A small image super-resolution model, trained from scratch.
Data: trained on seven-segment displays showing three digits, 48750 training examples.
Rows from block 5, named by matrix and row number. Rows with one number belong to one channel. Each number is 500 + 40 x the weight over its row's rms, rounded and kept within 0 to 999. All counts start at 0. Numbers have three digits each. After the name is the row's rms in percent of the matrix's.
# convs0: first 3x3 conv (model.mid.1.convs.0.weight, 384x384x3x3), inputs 299-311, a 3x3 kernel for each
# convs1: second 3x3 conv (model.mid.1.convs.1.weight, 384x384x3x3, transposed), outputs 299-311, a 3x3 kernel for each
convs0.68 111:595467522523506473472469522484513512487566494377506445498503488457432477456434513521468465460501452540566602490499513550489497483499471509486487479500519502447495433506485492520467532520484473497456512484456484474491475530435468432523474491509503505508481562504505453461446336502493507394513570505479508507503398512501461471435534531531474402479477482
convs1.68 117:522532487472487503520555510525493463464478471443486434482458477515501499517502482488465500436504558492455442552459469529494494493482443535447568545487447510427537508541484447515502487544556458530476488515551463462426482472521466472471548472500478579490504421512471442554476433376498530532477555446591487459518515490508524474485508503505445566448467447
convs0.69 065:591437510499481578484521489474486563494564491555490497508437542542483463491518503477574467540506506460429564520510511500443446449459529560461454497496460555411453470462457549422504518485471455470469513424474516526498469496489498528521553571461500501538470450516489483448468424507434467481450440541405477513418487497546507538541555452569450478444448522
convs1.69 062:578531400543565480508542464519447469534474527459518484516476533510520470505534515530575484600417578516526516485486465518491526542511518492478434445537534494516470521526562477490489546464514461508531491486444519509474564502517441476488459504474470563467498528557499535476506460473481513560436502499465482543450471546458431540490513452537513496456515500
convs0.70 110:553505481483522465500527459493530523526585444486504417535466498402546526539429473429479523560450483498454552515543467473552517500519482465512535490483537449464574500447470537520457481503484411442496526517579466467495471464452517423482510559551473481514512437505506522447445552443479480456489496510510486444386533453517511531508508501561525473442578513
convs1.70 115:524523427525487536472520592471444568520497512506521512526524428480519521529530454499472451412594549500508474525459484510509520562562531420523558579497452506518530472523505480428466449518546477593496537456518520509499479500503448448619482508470570411503381545538495489533486301535506546482591490513575506520534493465442462527470417513427554458547463462
convs0.71 083:422519490479493481498426531480534514499496541496440494530512475550541519505474489442499522446519492494498514526498488546509504491477490455511488493469463480527459521468515485511484608443423468540533545522478484541538500475458450545533436432486480566493535461491462521539479458540473524502529518427478580528555484541496467464495434474484544520514599431
convs1.71 083:541517514557486501535497556504462461492430483461502495491445518476457547508486508544466540400557430503500527514502470476487475449499511547529487492476482515459509516552455503538468469425515515453524516439510502500500557497491554487503475444528587530534506544470517443544440481499534505483439464515488549519508521504552544508496478492519468523448512531
convs0.72 102:488456461482486553475567458484443522520442603539509561468522459546372499480465536532517501492448494476526482521475492514553514511551485447496526532541424511482493536455492431488487483469480589549512497525503496434534556565494466515485453510493448509459509456499476513496478427450529492500486531366479549515609477509517470482485506401489450480499571513
convs1.72 106:457519460547489527506521453453485513520528483460579476521469503555503514492506524475456534468420546595491464515474474483462550474404547600455520446488407553494537481482478497514514555466530498522487490535507472550475519523533466523410468496527505497481486517553530518511491468475502562527503537497542464502472488407507521504475498522550522496503598488
convs0.73 093:475491505574456451484508467475475522560449480522501518556491458478473528538529456533441528485467521499481459485472530527480512527496550490502565522493546495467568522549455560518538470495437574478433505521573509542575467454526548564485439521504505502465496417488497540473497508495508487535504485407431442463430489461593518393524534496415495542512512465
convs1.73 092:499522496453498494531582455577527503435505546516533469574430415482555462538476478452471597529544396486440537480504505457532552535504500357531461527442519524505442484448508478537476533532536505495534537559491501531461491495459511492482533509550527433558485484427472502526500485498501536470488430377533490462520532567485528527522465427481556502463463550
convs0.74 092:478492548439474507474496479479538448552548471528552508586510475574447442552455473519492510506490532547496516486495490535471505572514488474468516502467541525506530489534491499563521504537438526444503537590445509499482476503481504503494538511519527459500587512446544500457463524508458426491473483461531553449493538500479479516548473488442519471461559487
convs1.74 095:484509484484503476477523508474510397529494424471497532436467559495500509487487489550537410523444481512535519467515469493499525485486558514443450522473508494565500527422510545472465505460504507485541476511513515506427441498522464548567519512557463550471506595494493442494558500581548528484529435506522514487581565544530471407493482487478469537469537591
convs0.75 087:520517447560563491489516517475501534577443561490529491504515493524439499461452491510508464510536452456443492504555527528500490513463452535490515527486442442488480430441415518442471436500529508514488549458619518505403549523515516577527504502459505504489468469507514505457549439516429548522491478445540497490404501510565575500515479460497443506475439470
convs1.75 090:505472533544524521556536436580519475514489518485466502497572469502491421508447569484530496488449569522604490548549355495505531504393497559498462533489567412576481487480502457475511521556402493455500456467487474562512511608537475427517514508444493498543422542424525551437583486479509477507480472415480504469583543467618515541506467517513528513482504523
convs0.76 081:481554480470536452479488428520467520465498461525486548471514462448478567508572529516501493478481593489517528526561518621500419485519519523511482455475511489460572405442494514526441511470471540460536491488423470457509527529493509545558521454503541460532472515559456469412527527551519529492494497512473497559514528507526529416520446469480418475478471464
convs1.76 084:517438512502486520502488521556501485517468528436442533504468534543452504495420479540473486509493491557485443533549503559486420516476540441509539533517568526502417465548463448470434462446507515423499585471482519477529553501478462473485484586520526518464508511459442506456558460560460500456521452495536502481518466481543473522515533470605574537471442569
convs0.77 088:512514498494489594490444491534491536497494485484495539526491403552465515488495514486527494458571489637468455474502473475474446490512550514518505524523515497477478481502478454458450520556509497510516506433470544519512468470495499561501523477516516527423485462555542490465444515526464506470521479464445518519583424496501503476426470433531513440474536571
convs1.77 089:514498542505520528533504462502507429504551405519518516478500443541483546526538485515511438472519555507461575543432491527450507517480489515465673556512432573444518470520512497466512514458531478511507456590501477533574533504509549465515485540504495592472415398534486465461474440502511447521539597547474544445504512499509488449509508514551476474537490513
convs0.78 093:530499450551450418533492480548476538414444507462477520495496487466581493516477485450458503499553536509480502514517470439481521502530517484492520482470524536560558516511555450500453518534452461453443595550487506607520452503479501535522489478506471483452503548576486452553532526492519471421476493472494468523506494490509551483520520452553539483414462499
convs1.78 100:454458540538405474423515476514507465508513509453452536484492510503458524476503487528434518448533486473529475509481524458564474509486511456497515514537441484490469522546501428461511493492423513487503463446477539526517574527515545468524476467461541456482571517530511528465442438448532492517536536547547462442499528432463539489476509462559481452531487472
convs0.79 103:483496508435484469475472538509499510478496430524500490459472455525536498447500467409408514559551628569531571492491498435468519508515489475444459527525563479469462546493531493501481540480504454504498570497498403452506560495511441460505586625540516541572446478391572552494496480424470469470566579546474551504437504387451448526505480507554460531489501468
convs1.79 101:548462469464467474455448525464545494497494482493557483508580507489503472508532514548517441423470525519474497548531515459493497530500536442428484442619478536462477522549534499471473507480483497509475564510492514559549439438495522526535525476553519533516486356516431514531473466480507488531552568575539538477546455468392495514457465461502470469515472475
convs0.80 098:496558524497527597494442483523484419538511547530468471518536597495484505446472541555497547436533518508519514543503539503552455527512461482590460476521600516516500486476498488490430491475512448511555507574548466512493528553552503417418517554556490486481524509569489528473462493508542571485457490516486424469569661549506478519562505529483474538423448491
convs1.80 100:487503447476592517492513501552529527431542560485572396452452488600434504470564493499503496493625511535514488547441486540523546531467575388519516626578449430426610481557466469486492530515540510458460495448455566573538492456502490486505502504502503459499512545476488520504453473520550463510478571516544514478482526512487541515527525563511491458503443445
convs0.81 106:471479495511503556463479476533566518516445523487472481457494474491565482443570502478502482498507453518516427490599500546491514477553529511496538508520505447456510540485500519454434502499506451487467448535502527414529496549545492489526508485510474542473371643473474513505456469495480530489532484495486492529463503475501534516502516441437483530524572501
convs1.81 106:450522558504493543536502450436512411510466520552447517490444559549445553548529531478513398474452535503451492477447509503544545501468488486508615525484476537449524546554473536530481489478477493469526477428515494547564523540505557514525523488542513578479525438539479445510520406487440540514504536431483514520609518432471477518522480501554444519459515477
convs0.82 101:542556466536506469506478491540522565501474566469481527485539578504474509489442477518504422398516488555499515482503488528492462480504503507510486514539521497533517600560472524458458456486507483472498639546590524487552529569531493475499543553547500545553549515500476520472477494479469426391526468472486479470490522410523479547491472464493456511503532439
convs1.82 103:489532480443518499484526485475525478515502533457504538485477541467482477458517519485456501433491565510488395479458428413536472517452505453477474413473497603472438489563571462550501474416458479525551508441442484525586499516547511526518484470476534456408521506448477513522547553456490390500465561557516502513558537510414449541534398478499502497467486559
convs0.83 109:527540489551494474497520503566499534480560528496410500520524561518446480516513474454522461515531524579558512527480488520504501457496534526575511507509500588537555499543465490465487473465491495511439543488404548523601479457458553496522559611569506532488491513515497523516537508462546507525456482445501472464509493511526484487472534545491527462561455483
convs1.83 104:502551502503524481503465534501518470502456489504510506510504488486416493514480492564482515397432458482439505508505512567495453489461481481471463561467457457442455492533535489445400504487527526485490483419382530536554544530509511506494525506473513556532568549477537506519457503565507502463499536567488519457534562497478515551529556485563563508567556505
convs0.84 100:489569521496469388532517599504542426459519484467558567463404523463513404512503475467492461499520520469473481532527523504513522528473500508529473557505491447473498551532515526514524535453479542504371576579585512565507458558583504449490544530498550534476487500536519450476409445419597545388443508561534521553476550464607468456492519573549531449552544513
convs1.84 097:465518523507493533448450563508519479474491477484528569498487541485493544498512487478639526517386525455521401580497415507487518465581522414447612508538347499466587511552508463482490507474423524478466465423593539505374532503518529503469514456504482492523428516443499420543432309557459504519518595478505457461550514471479464596546466464450538489500443518
convs0.85 094:518566506445451529488564556536482495524508522514509502504509540528459467438458503496538524503455457545427514486488512555539466491541470528527427569528442468548547455472453442500480562500455491488519444446455450572528517498430451529540599556516506470462568513544483477505449484530388430415469467455449471476537509548502431468503501486473478466554525492
convs1.85 101:512492514500484479486552475460493518513500506484398442510445495411480471548479556488532513504535538559460550551502534531503513458396500522446548568467508544470527522462471457507570530552479454497515517453453514466476490492528485475507521492525503436466494549448535532495490474522617576441509474513497481458459535518606564493504459432468524532554628587
convs0.86 097:476419415465517530549378513538529474469472527516500448515498541528426497541510474488457486488548530495554561505497507448527532575487546519480484539450496482488526474561546444510435472495487505460445552454534533499543437414467526502473506583574528536493487510490453543448531523479436536466482534526532511491484457486519530311488499474512488407520537504
convs1.86 089:559511526511497504573489582472465486475517534447578527475492453562535475525505452457507527444506499547524506410485523446489498559543550435579491572429437551551424517547487481518506501481405515465482480476469527524474510464573531506555544536519495605533429499471504483568516438509452474471491508394555583497518527542468435476475462495522455464471481465
convs0.87 084:497496548452393525457534517534526552491469466504452518528513491468537520411442558543531513524491523559503478535501509455461563384521539456554485502473565488473487431472567499450500498477505442538489506582596482430475562516478467447474493536628502496408448490503497490537514509548512511487424467495522491517540518578519463513478462548572472409529535492
convs1.87 081:435461552431535493430461479473552515515588538433489404494515495472517488459544447510517454485480532520467450479504496481455512439521473456567584449578508555439515573514521436491511437507486580541407516453466490514602478564544574540482486460466460577491470474523556560559458556483544511491517547549573522483467496500458475464470519455533462468469458511
convs0.88 099:496489458558472444511535497535481495552434482495461543464464449520447516524502482523521505431473474544528474456545452555567520446437567495545463502493512501485488442480483563595534473445506568518510470520445567480552507472525458503497508548569538502549536521485480516514500566619469530516508493482478465426472544549480451389510540522511531431500475566
convs1.88 096:540467539488467488515477528516515480479477436461528451454526493465509544631473505531479531449488524578496454466519463538493458487485513422430575511514515490539546453603460546480479459476548540496515535528500460513548531500492463517547578555515538438459525533464504450502510499452522444437542558559503429457510440537467537481583594465555493499543479508
convs0.89 094:531517507517495510472524484496529525523481468488485519482524526475488468471453497490523556532443464457526510531485475476522526499486565458499524544505514506462458526483491523536503572494516483452516486521418549535447500551529526435445471436475489507450469550538477529437514497481509487464382496471503501527438493529511477461486544534461442435522440506
convs1.89 092:573434486504465533514557475450500542482482536511563468462495473512481548483514482512493524472500525445532507557496553495462563490589523511457557491547342485533550477486512418468544467538491524514518472498459502585489450470526470450533450495524475427585508567534463499534516511491465489539506467406490493484467463557479465494498464441517476466461487496
convs0.90 073:481450493546462518548464488498476477462518475452535568440413523505537495438466449486530518513510481460484472493520495481492566518474530527518459582432500505475457516521501518483540499462522559539460516467564450455414514481456500480450533511497508567422439464517505500507482479504512487508493468507499538432495472543525519437479420436509455532511402505
convs1.90 070:538499517504446550500536487511484571552520485517478511466523518503515508523514457422461483542505446480471521538504510471477506542538479572489456404541501513510453512459455493509537473579536544501536404505562513433506421504511529532474464515460485572551530508476464447492519538465464470509569599585553480456524508493536547557487465505491503551555592496
convs0.91 091:482546501482496442486455425480532560427482514464561543513474490482535507484489516532475551531550500446512503475482535551482400557477526524466413531492520543458489488466601506458497532433513486474581512566498543470544550508520496587441470455459483559449585486481454460458552559539506476514522584464451541557493487484491519525442465553497497495487486538
convs1.91 090:475502484466507527481486466515548510500492478436523475484566516495544519492508568496487557628481466500526527554509541488445431508513503469511471463478497487456480474536483499532503434497436453488521469495445488525514521492497515471510515508488491530522481475534544479451515491470518494467455521581511480480475578512429473518560590497580524589525596539
convs0.92 101:605434450397486515541493528490493469555422494461569467526444446522417525497450458554482427528547439564459509481576500527524507507527516478445494547495518508494496488507553463473531537467526475475501481460504539437493529581529558481474531509502537477500522477479511498536452503515409531486468490486583516503496528544552462435557531486512469530442525543
convs1.92 101:448452521581477556449483489534476496513519492451514525578457494507488484546496427493501518502434473423526486656507493500456470486536510488513522496522446492488467526506538516533532488453501566513559439440534499469502545533477523460556488494461573543508470496480481445521554467441441535425517545526566584490500551521454532539493512561527531499490587526
convs0.93 109:481460487560539446523497521497560517437446507484512461458519429500568546505496489468507546474537532524458501537480462480493524478531503510458457471552459499437487454524481580517465497421472419507505474470530560543537512491498461530540548502505543545511540502589517484501549437539457533444543498448486463474460411429427415545472509425526507505438448480
convs1.93 109:477514497490480466508510500485551549522523505433586465469498532497485533524470553497528499496491519507550454520496476510483533494491515469514535489514465549495548507563517523564453500466577489548503482475481502505513486527463462541486522523459465662551475538532533401451468605532558405491457507498473472537486529475484552461513428523515443462503488454
convs0.94 112:496496539499513588536505448567504536471515503503488532535455476512510542470488501507441487478547524529443470451537478530480505536498547540470423463475491528506503433449569484469443495495423463502501479445453499490534502474498574541537504462485521499532484468473485512457620550563427554492602511534542489533386441466448475517422452511573548483494536508
convs1.94 106:553482443495492517479547462498514493473477512419560540530538516586483476505430476529506523509421515479543550513553529472431438574521526545472551422575522491601497541523472528551491440518493486487528400530485514410480482493501519474514514480530519533520470481520499489501451477429512446503580568549558459479556432458499538450487447404545517520586624543
convs0.95 102:473484507493561585558557561510470482512535509530498553534526418454471501521515459517524526539486441489508496493503495495557536427452513476467543416494499544627547523513503514586495499512489552470466526469514419502558500497534532445471536419496441459424518436530468594554444482464515484459507501505459524478489485486487526527529558425462530432521403497
convs1.95 111:445532503570478471512481517519513493515427512446525503536493470466467469479395536533546481534492517508584479406468505483450516523489511483508513506499531566512501489469444513478460441451513485393448438486479531558539469471539499524534523518447537444460393554553553464508538559527423494531427511483465475482450549554495515570516520517465479521460414448
convs0.96 106:475467468525497479547554538523478470497506537544508563485525513520530568486537572521517457448489482511541499472482506482468487505531533443452493540528518502468474493543481466445474492528512485528503506520507439427464506552511452442517491535522432460527526560518549527489482543559493421502522497443441488478462514575497481445448519478491485417470583573
convs1.96 107:468464550503528484493471579519490449522523459528541478490452593531461519508469519483561495480488560510474454463551467491515499546493494474499559485511485538535526479468474441525535441445492528515533599420453440478547526425493510535533529537485501526489505507537476569535544556501540429541480524494509469468473527565444521546478549529523522556484577570
convs0.97 104:467535446548454469490468487533501464551513475505460503471502529543513433528500490454529466464460517565499501512488549491475509472485512433567538510565477517509488522493444539510449495499454531442454493563515528489605505520476479459482554560554512491523481495498492546455560536481554447555480474481427528491574537567531467368482482478474601548545443508
convs1.97 099:524490475512544474496497514532541429397453476498488451492575545518554530518473537397506538557524423505485539439464447528505523542521522491535528524487469482465577494496485485501462496390511393501501484504497376542536524494498478562494468522502470492468506521547527614487479482428436477519558565594594502492510438461487526516480449533407425494517548489
convs0.98 103:510488463477455517503490514465495504479486523441538483502493520438481465518469418500484519546430576547488441469441498525460479527451574566479459529485507473488508488519520577485501561482536503534474507508530433394519466535553490469474581510473478456475522457470519568549505537529532514439524584447590484569407471467439556462527471492529454449498522455
convs1.98 105:450554472402506542495496451447501475467498475453518477528510415526459498502509489472525564457528539509507427535542505498488484505507559469526509525538527468452508442502503517565463454538507564539480501480488507446449464470520459558504529463496486550390517567557498455495531433482568593468479519550518517519467553481486501486451474511545508520471600557
convs0.99 092:556530525448578590496482485460480455524485443557550463484532526505511505553422514473487483488552454520567537531474540449486479447489503532479485447496517474545591497502517449561518483571526527483543501527524509485552529487533493431498550502512403557542478510527500434568590528446467498449477430526493492485472472502472485581533496537458511557541550495
convs1.99 094:506554457487466498490446523525508434503528450456536503524478482526436471445464436522473415496508449474518479451470556499475509511546447491542443511529492493470527462441520466498508502527576504527483456496496471486553465468472512518538530516502401550466481439538493471537497574510523535503444513469498547493492559458506552542495444537474429518559550589
convs0.100 090:503508507541478530448446396435487524451559480527535500493492413457481539425484520544499574496452462524482479497524502448503534498510497447549524465498518518533514482502498518492581628619480456545456445487543467523470544480497526530470444412431502489501427453505506481518454520539488493572524483458458565493475453558476533522462431504445532507489475455
convs1.100 086:522537458467515500435511529508442522440526464484503464487465490496475520535527410451522505501512507413521525481442550470533505482526507498438550468475553485464430498475501458585546494514441473476593519505470495479470478464507487484515478504515551513520551469548496501471566523532499524518447454468524477421474518445492457484530488524576529503503481530
convs0.101 108:508496496511426509488490505556472497487511477473483455517475506543455572431582540507552486521466430524507535560508435512488525482516490589552531489526495512489504541436489543409461440499459465443493608486531526526509555514448486565552518424450541520430470542488579466524489511462590436523484521536414540478480492488566440527501504486509456447452493532
convs1.101 099:467440524464560533541546522466524529570563474500572455461423496492507511486462486463545457555478575465544520507413552487479478506491501455487475515564531513470483496474463449512507502492491508596458457466477521460540510493508456509497520511521480537440503554603471517530519517469608495511453486486491527541528469476469442549497520543527523549488502489
convs0.102 108:542556605470471523512488515453482548549482514510521469465468588583541432409425507515564436556538513450491600559544510529491462542502465469474486548530467465514514533510489486439500524448511466476596536483418498471514408416545551452525519519551500579496519489438490504543496418448540508562447592450495518523490461431499403526423493539534474454487478547
convs1.102 099:491459460520507544439531418513468521501497513571521470500532452501500530545465514531575518446461537508548469511474552533450431475445532460470519555515473507532511459478506499604567499458506481579489522459583509531502470552496543459531468504519519574452447512488503455502497434457537383444499528467527530480465500521431440481478490448494496537578591495
convs0.103 107:470507504510513464564469512536489442569420579472506547531504444489513483484466514501496482550587488484492458497482533517418430597536464473534482523520536508469503525472549479519486481494534512498562501546499477479495447409492558523498491510532427505544532513431489569571560510462530443487491471602547493532420483514531562465561507464521459482509520465
convs1.103 102:484433487523498482460531390503451508385533470578519503562491519480548589466563478525577497528479475534549463560557620443540491546486500433496476535448593467435458452510474481540505451532465572479484472466536467546583521486511527429591476491482539565498500501439532493516498410499498488509443415477493522557469468472536450488494520505422458442602618580
convs0.104 092:503514516487499430479516496544465472471498506444448475489472492565458430486520532497457534497419479471485550536533509425476533468455452459508539481510532460521519481516465451508517537510477480486438527499497471579537559513477477483467476518475437522480498505473461561481464488497535495510455500504554502572475512539432568498387539525470493442509475469
convs1.104 099:536527520458523439480512414503510511450486540494566511431542482529475514511440551440490557450500468477459521511490474491508534501499539462528523533430530440589532467477530552463553553497472435465535458493510517523483500403481489503483551503489578413538521573439496543457543500491579539457537525523528472500544533493512551470464526501537515458513493580
convs0.105 081:514523487507538513522447413470519520457529465429536525510438512503485474466556532517487483503452505427501526559520533456561566504475499446441540473524505586475532452481502486543519533474549600517483556463450508525504428512531498468496522457470545505575531462464547498449495491574495564474441516557487543493552461519528595517452469520576469488508628581
convs1.105 080:510517465500484580575487488501481526507535453466478576472515534462490535449498512495592442512445565459523547574504493483506523504453459579467486431598445535453594472527541542513521489486509545521534500470494423441513480465496508560444576553422526530490507537540496492518463454430524475473452523516455532512518510526586493428504508552494452485502550466
convs0.106 104:560478447453488439454496613494518461493446500544501549513504465463509546524491494452534459543542436485456504449497473460481486498526480480498479490474521557474504506456521525468503530476506523516522516446448539564497549502485556495587426535414506512479431512486479526493557542545466404540451483546505601467478514449465479603530528498483495463454553490
convs1.106 104:512517579490514505499474472403522477580476507526497451514584570475452533457441494498437521441579477551508504549460507475424450538521567448545456466550540535508427444463413569500486451424411483523486473534463488517533485487523521508528491435490495512469541582500523491541525609512473559530470369385485515516458461520488533489508488533484464532541453533
convs0.107 116:483468489487462518544476472479488369413440439514498514486535491478565536414489464558493515538429448598401509493485569573526522570534466488491503492592487518535493460492522483509478490488474575512542505544505537465452541481448518491496497501495518503457511524526441538491517440528501503463519528507503400540484451488464567499484505512564477510500448521
convs1.107 122:559498488502500588454508461504454517503434546520459506459511559535542541481520562471472519533524403513525487515527518576461481533535463571515452410487505570536459525508527511489522521530497504496508490492513452431638555520469554499452485465446568507452480458518481462455552463504509543517440463545547441501493407477488503439507488474523462434475442441
convs0.108 104:552547506465480504532476471470497508515415468506474560447467459530441531526500487517520535523600510474439564462513496542432485481524486504489551488539540512501540487440467494468539449514599442437545411461474482555480473497478520457422489509498524497543561536502453438528461428455492561624507537478555496514436591614420452457448508518516518472519493496
convs1.108 110:505517487522516562511490564462519514489493504531515498469474525591457459538416456573496442526458509443530513453457469510470445436503504463557505505536421492488463441459467401531519488582493501491515574509510477509473531503440548507523532521560500517462510551546478526521471425440520464494520605505459537531572543532450449568511525505549530594465539554
convs0.109 107:509449493501547579495484448498467506507534519558456482507445551540491507494497489541442546551506528521491488502520490499497541542496516477537531472499480457530543516530470432476449485526511520525469529496443523477569477429466483484439490462513497555568485442504485486475506469459538520508439453454511461469521491482541631536475499524462502545540531454
convs1.109 109:482434475562535511505523502541487531526542502456425524532526511489461493512498542519502469556521486455497456414458533502476547564467502427517440520476502528473502498495473512465465533507495576515489463396432560566539509484518484556586590569488417490509489504489428471473487605593469516439463395474521499496521492507451491489493507495535562544482493439
convs0.110 114:466546566478485465522553490451513451531526459513575386487531488486492500512516529496525516416520536501505487493506496506488487488492463515442490565532551458449516496517484519458462439526558499539443497467489518481575502424486462487537544486502534469511501479534478468580373458462517587526467520504471569555412484463555588562491458533515519515548540501
convs1.110 117:574432477573503459489488530502459488468467587437461499570501493500438428522466504564444536502502512449573523504514496495536556509554538554580449411544543475509523448442481506510466555420499508555535517530437536512490533452501488521516512504509550457537508488482496522423514593511536510530496454498510476485570506481463486489570479518433434426515525503
convs0.111 097:484537554551504452508498472534550507506484468451533509458556467480477498432494537468534477492485566474501496504517466442482535457522513491533441497535569544489480507500458508512491488490494511507430458512452511472466488547563511538510456526447491503519485506496524519568498544606564559467548509441519489446524514549520546575455528497493465600539515544
convs1.111 093:490456529438463511557442523472523501522505478559495497557513528465450551497476534480582483505468557545518512500538544466526485534444466461476495519460509476543509507452487531477498485562481532504469581491523453473411489498481543522487530388510426440502493527520563483462532560524514591456519478510472505487501457476484497526510432480462539426546515538
convs0.112 104:478489565505452556518528511515501541489490587566423524496439479550507474519504491489530573480500497502572486536479490460536488520547468469511518456551569479489591530462528539429512522435494454552552587499468498512587525511575465493584485518483550520437479580488543543470498481514457471546541499473450476444466496512552442482542464478548559482470527491
convs1.112 102:558491459565450489418501497461467557498456519503484461452510469466492451504426424546456484512395528501516520501514403491464483528495484467522483491436523513530530488485503460551480503454480517482535488533497481531497459419463435441499498463504529488414507468450496405540554532458462497543507469525547519455521438466444489508523498463509477483477501498
convs0.113 117:475498485491525463461429486538584473488467513482577588470453520482492440440506516496463504481524535488518547509494487493456496501491499492487523481478518564553520511534576444492501515544438542527532455518582466532510494436443504614593505395441503512518520563581494534448489571480510470401482530475454566555491495504453543479545485447476465574510457497
convs1.113 114:512506539469460525570466508441481473551549481487508496455489535537527483489505477388604491518494452513484519499542560500548563505498473580469450381536402514482598517530478496523460428420516559469571415489427452519529516494534459536526444444486613498555495467581547501534514548533497438540454423483479477559544423462441433500530501518468457523487460506
convs0.114 096:513472529485502479581565483492483498454488542482529527524457510556459512529489498521517472558460516440465468466471517503488524478489477527485488508538545529507538457462541496516522541469510577462481516450448496527529481439534547510555520528532504476480563490491575551439491485491458478536392501521493492542479443454535477516483514525500483529546466554
convs1.114 102:443484539522491491471509531476546454475432488503398486514454441559475505480479446524484578483555473522468532503539531550503487468559483471535515532512504501492492466533481519496502456491564564503516510507517529553563493518475525534562534520516517512455523471511471521496478494485488376531461533472473487526416519533456504445498483489491511488528558549
convs0.115 094:536452535568569507467477434489466522526520485482501472440545536594491441490522498481539569473555511479451543469457424481449521516485462448513501498482468511524507469496486551502484506508520500464465492528415575549571451528477542557512462360452519479487510552476508485518526542523523520450443505491509474488512430453420474532525513507503517465474496499
convs1.115 092:523501460491500508482436505528555463579487498521483482444508530507518549527462500515479566543485381536436527506528483500437435520582550531450562478422390505583587456457454472505510477489530461450487512504550488510494530574504499482465467515498496473510461499499474557521464527556527479454496505561481508485451421464437566545489488455489440470469519511
convs0.116 089:434462503469542455523535485482559497492495593449511511481509525525492392578528491572528548490422519473500450538464475545439474470425439467461553505454522509545482483514543524519546527486485498582543517490523486475498512484507535500473509485482513457446419524537587517536462494532506518515527497476461495534418577504556425440527413465557439451497538527
convs1.116 092:535504491480431495518456555494528462509500505460480557486554492454494450397463511477475460527562516514484493500477538505571500529543451529533510512511467480493469501558417496475448561399448498629517463516492446467473504499526454496498454480487521432510494456476476557504509517527493460443436598562574483438483525538462519527514488544476502483420515500
convs0.117 099:465488592511505507452528467514425504507361550443493497455516522490525445465522471447525495522517519516384569518484493475517493516571513504462515524421536505495511564469521505473524494513543514471586523435490490453554504464505507521532462459493525561508501447478490479493545438459543474579513479474457485495528499544471501533452462498505463485555509471
convs1.117 104:540481520485509523499508510502503478444490508504563506446471515521486451499426482492609553573521577494473501501455514509530544480506447564400523457463494508461470538491460488461515436393520473441473534456503544465522518526521498554468553416467453457555535552531437545522521458555497479463505472473522541501510580549481505524530532434469457498469492465
convs0.118 111:490472494524542494435489522472447484514495451512530415487475555512479464496539485471458514459496522488480577475475470471520471543552534471501491489522496522427481480522459509469461502516470541558535435535475508502537535550520467532494503371460498473487511481448472422505500511538518494437510468430460532512580435475416520435507469442448529453555467598
convs1.118 115:457535511508468449429525578504504528461458510489493509564482474555540478485485416453475513530462504473535499564554571485472565604514505440547436503484532531487468478528513481519529510449493526471554523452521509548531438543558508469449475494500467510512540470506535458498505612508485484432463402553587511496470556576493463464458453505448469470478536437
convs0.119 107:515484470455465491440508622508514549550449528418525490463510494505446516529506454475473490454659468522528381498483489487514512401538510467455482502480558447459520452472489469532474519536463591520463534540499506537533482579535462479564460432473504509482566530458559521510494445511456530459493358468497474480496448541511454506522527559490538506519392532
convs1.119 112:472400522563486476517534430471529494484497470518537467549598457499537524532549488489485495459426562443558518509531562484510480544547513507447546515477567534521475533493461568457475522550515533448456451476545425565567502534517508563353511530431559522434496509475526521480502471441523508589486490494516562547511462478502443520530498475530506495451544466
convs0.120 095:536506486588492459464483514545440443506474503482394483459556440493602517546449497491469522487438492563520496448461541474527475480520460454460549519514488481507506475554408491454457546454469528412510452489525536454488525500445436495571476517497506494507464440493419503524482498510463504554478492439445553482543599528461451532493531483468537591494535517
convs1.120 102:490527439441500481477487503516439501562518536516576482437470499522416512433549471535448491412526527487509513555478434581528539546508527447538461437504484461442538506571469494522484453419488559461497475402458503564549506521491486485570447570505500488542488539503522506512570533483448491500437470544462507512543493483538454504465474505455451519439421535
convs0.121 097:446503501505518474586527576520544441513515518526502514472489448518498468460538494548505487430509546429522502447418485472441534497505542442504551470548532472541455450541496432510447533524528516513479466517479431460451497549476449438463483534543503472519525529497507483575454468466503489508494434519552546419447538482605529510543413510559424352509588493
convs1.121 098:443535453485533481463486490468509477470467486565438494532428537530530545406532532500495465533499505497454501473482532499494513428436486478512521500466523518457521508444528468476483529510542536532438497489478506454492441498463442531573517467536478507542506534530540501535459502474526531568412457473447533486508560531477530525543545544527528512548515475
convs0.122 088:485487460448514463510444517546493541502468500482490453537529481468495508532460523503486453469494498534464468476460524520544514406506485490500482457480486484450472480489548492514491457534496533425494487518557480514542491476459488494560593550466540494570553481473527464496484514474462503516509473513504494513426556504550427427471464500457474534411473492
convs1.122 088:492511450529522522475525500476483485544407454508349472513528511508509478503535512506508467548516545445458439413442505434455520481454506495543533587561461542471475498508507505467495419452477457490477460493510474459487493551479507443538541514518448503520528493517513475497528534531489450468523563573518501563473526535480551551500594536522511531460468426
convs0.123 115:537478491581514512511539539480434499566382428518521471498521505399482481518451530468515475587511424470530445579501478605482507536493547474542560531483487531467535457523502523488502462461489537485510524518534538537540506463568489553473501512487494553489486474442570495491567514453594492466520469463502425535483325453504498550514460503518499451526447578
convs1.123 119:437532536451437473437525426507517525578425499536477542495522519418489557404467487538575460570465536502493471492473469475435432499521499494514469476505544542446485511538506511571475492446545545492545510512534440527560471477464507406482492437494538522441508437507540393538466479471499497465501501484500487443500522509537487462513508462524489503486495459
convs0.124 118:459496452510470492464508512515494492421573540508431592488522529527441533512494441484443507496476498407607522541496502516445542496474525497491500486553513396500510586541443578555441482508447581466436458525527535526496486516488559544505481484489511525516513507469497458535505491546482544485546472568549591413464499536445506519477490523493511478522510435
convs1.124 106:462500472455510421552482447431525522561460420529535427518534544561551511491495556418466580457477470482579486487577550459498520551584499476550477486591518594417573468477468568470489540425497492477495502515543616534477538471519477521539495450511550469500511513437444486554507515510499475466530512540605511481476535579516541492484467515490511519498533564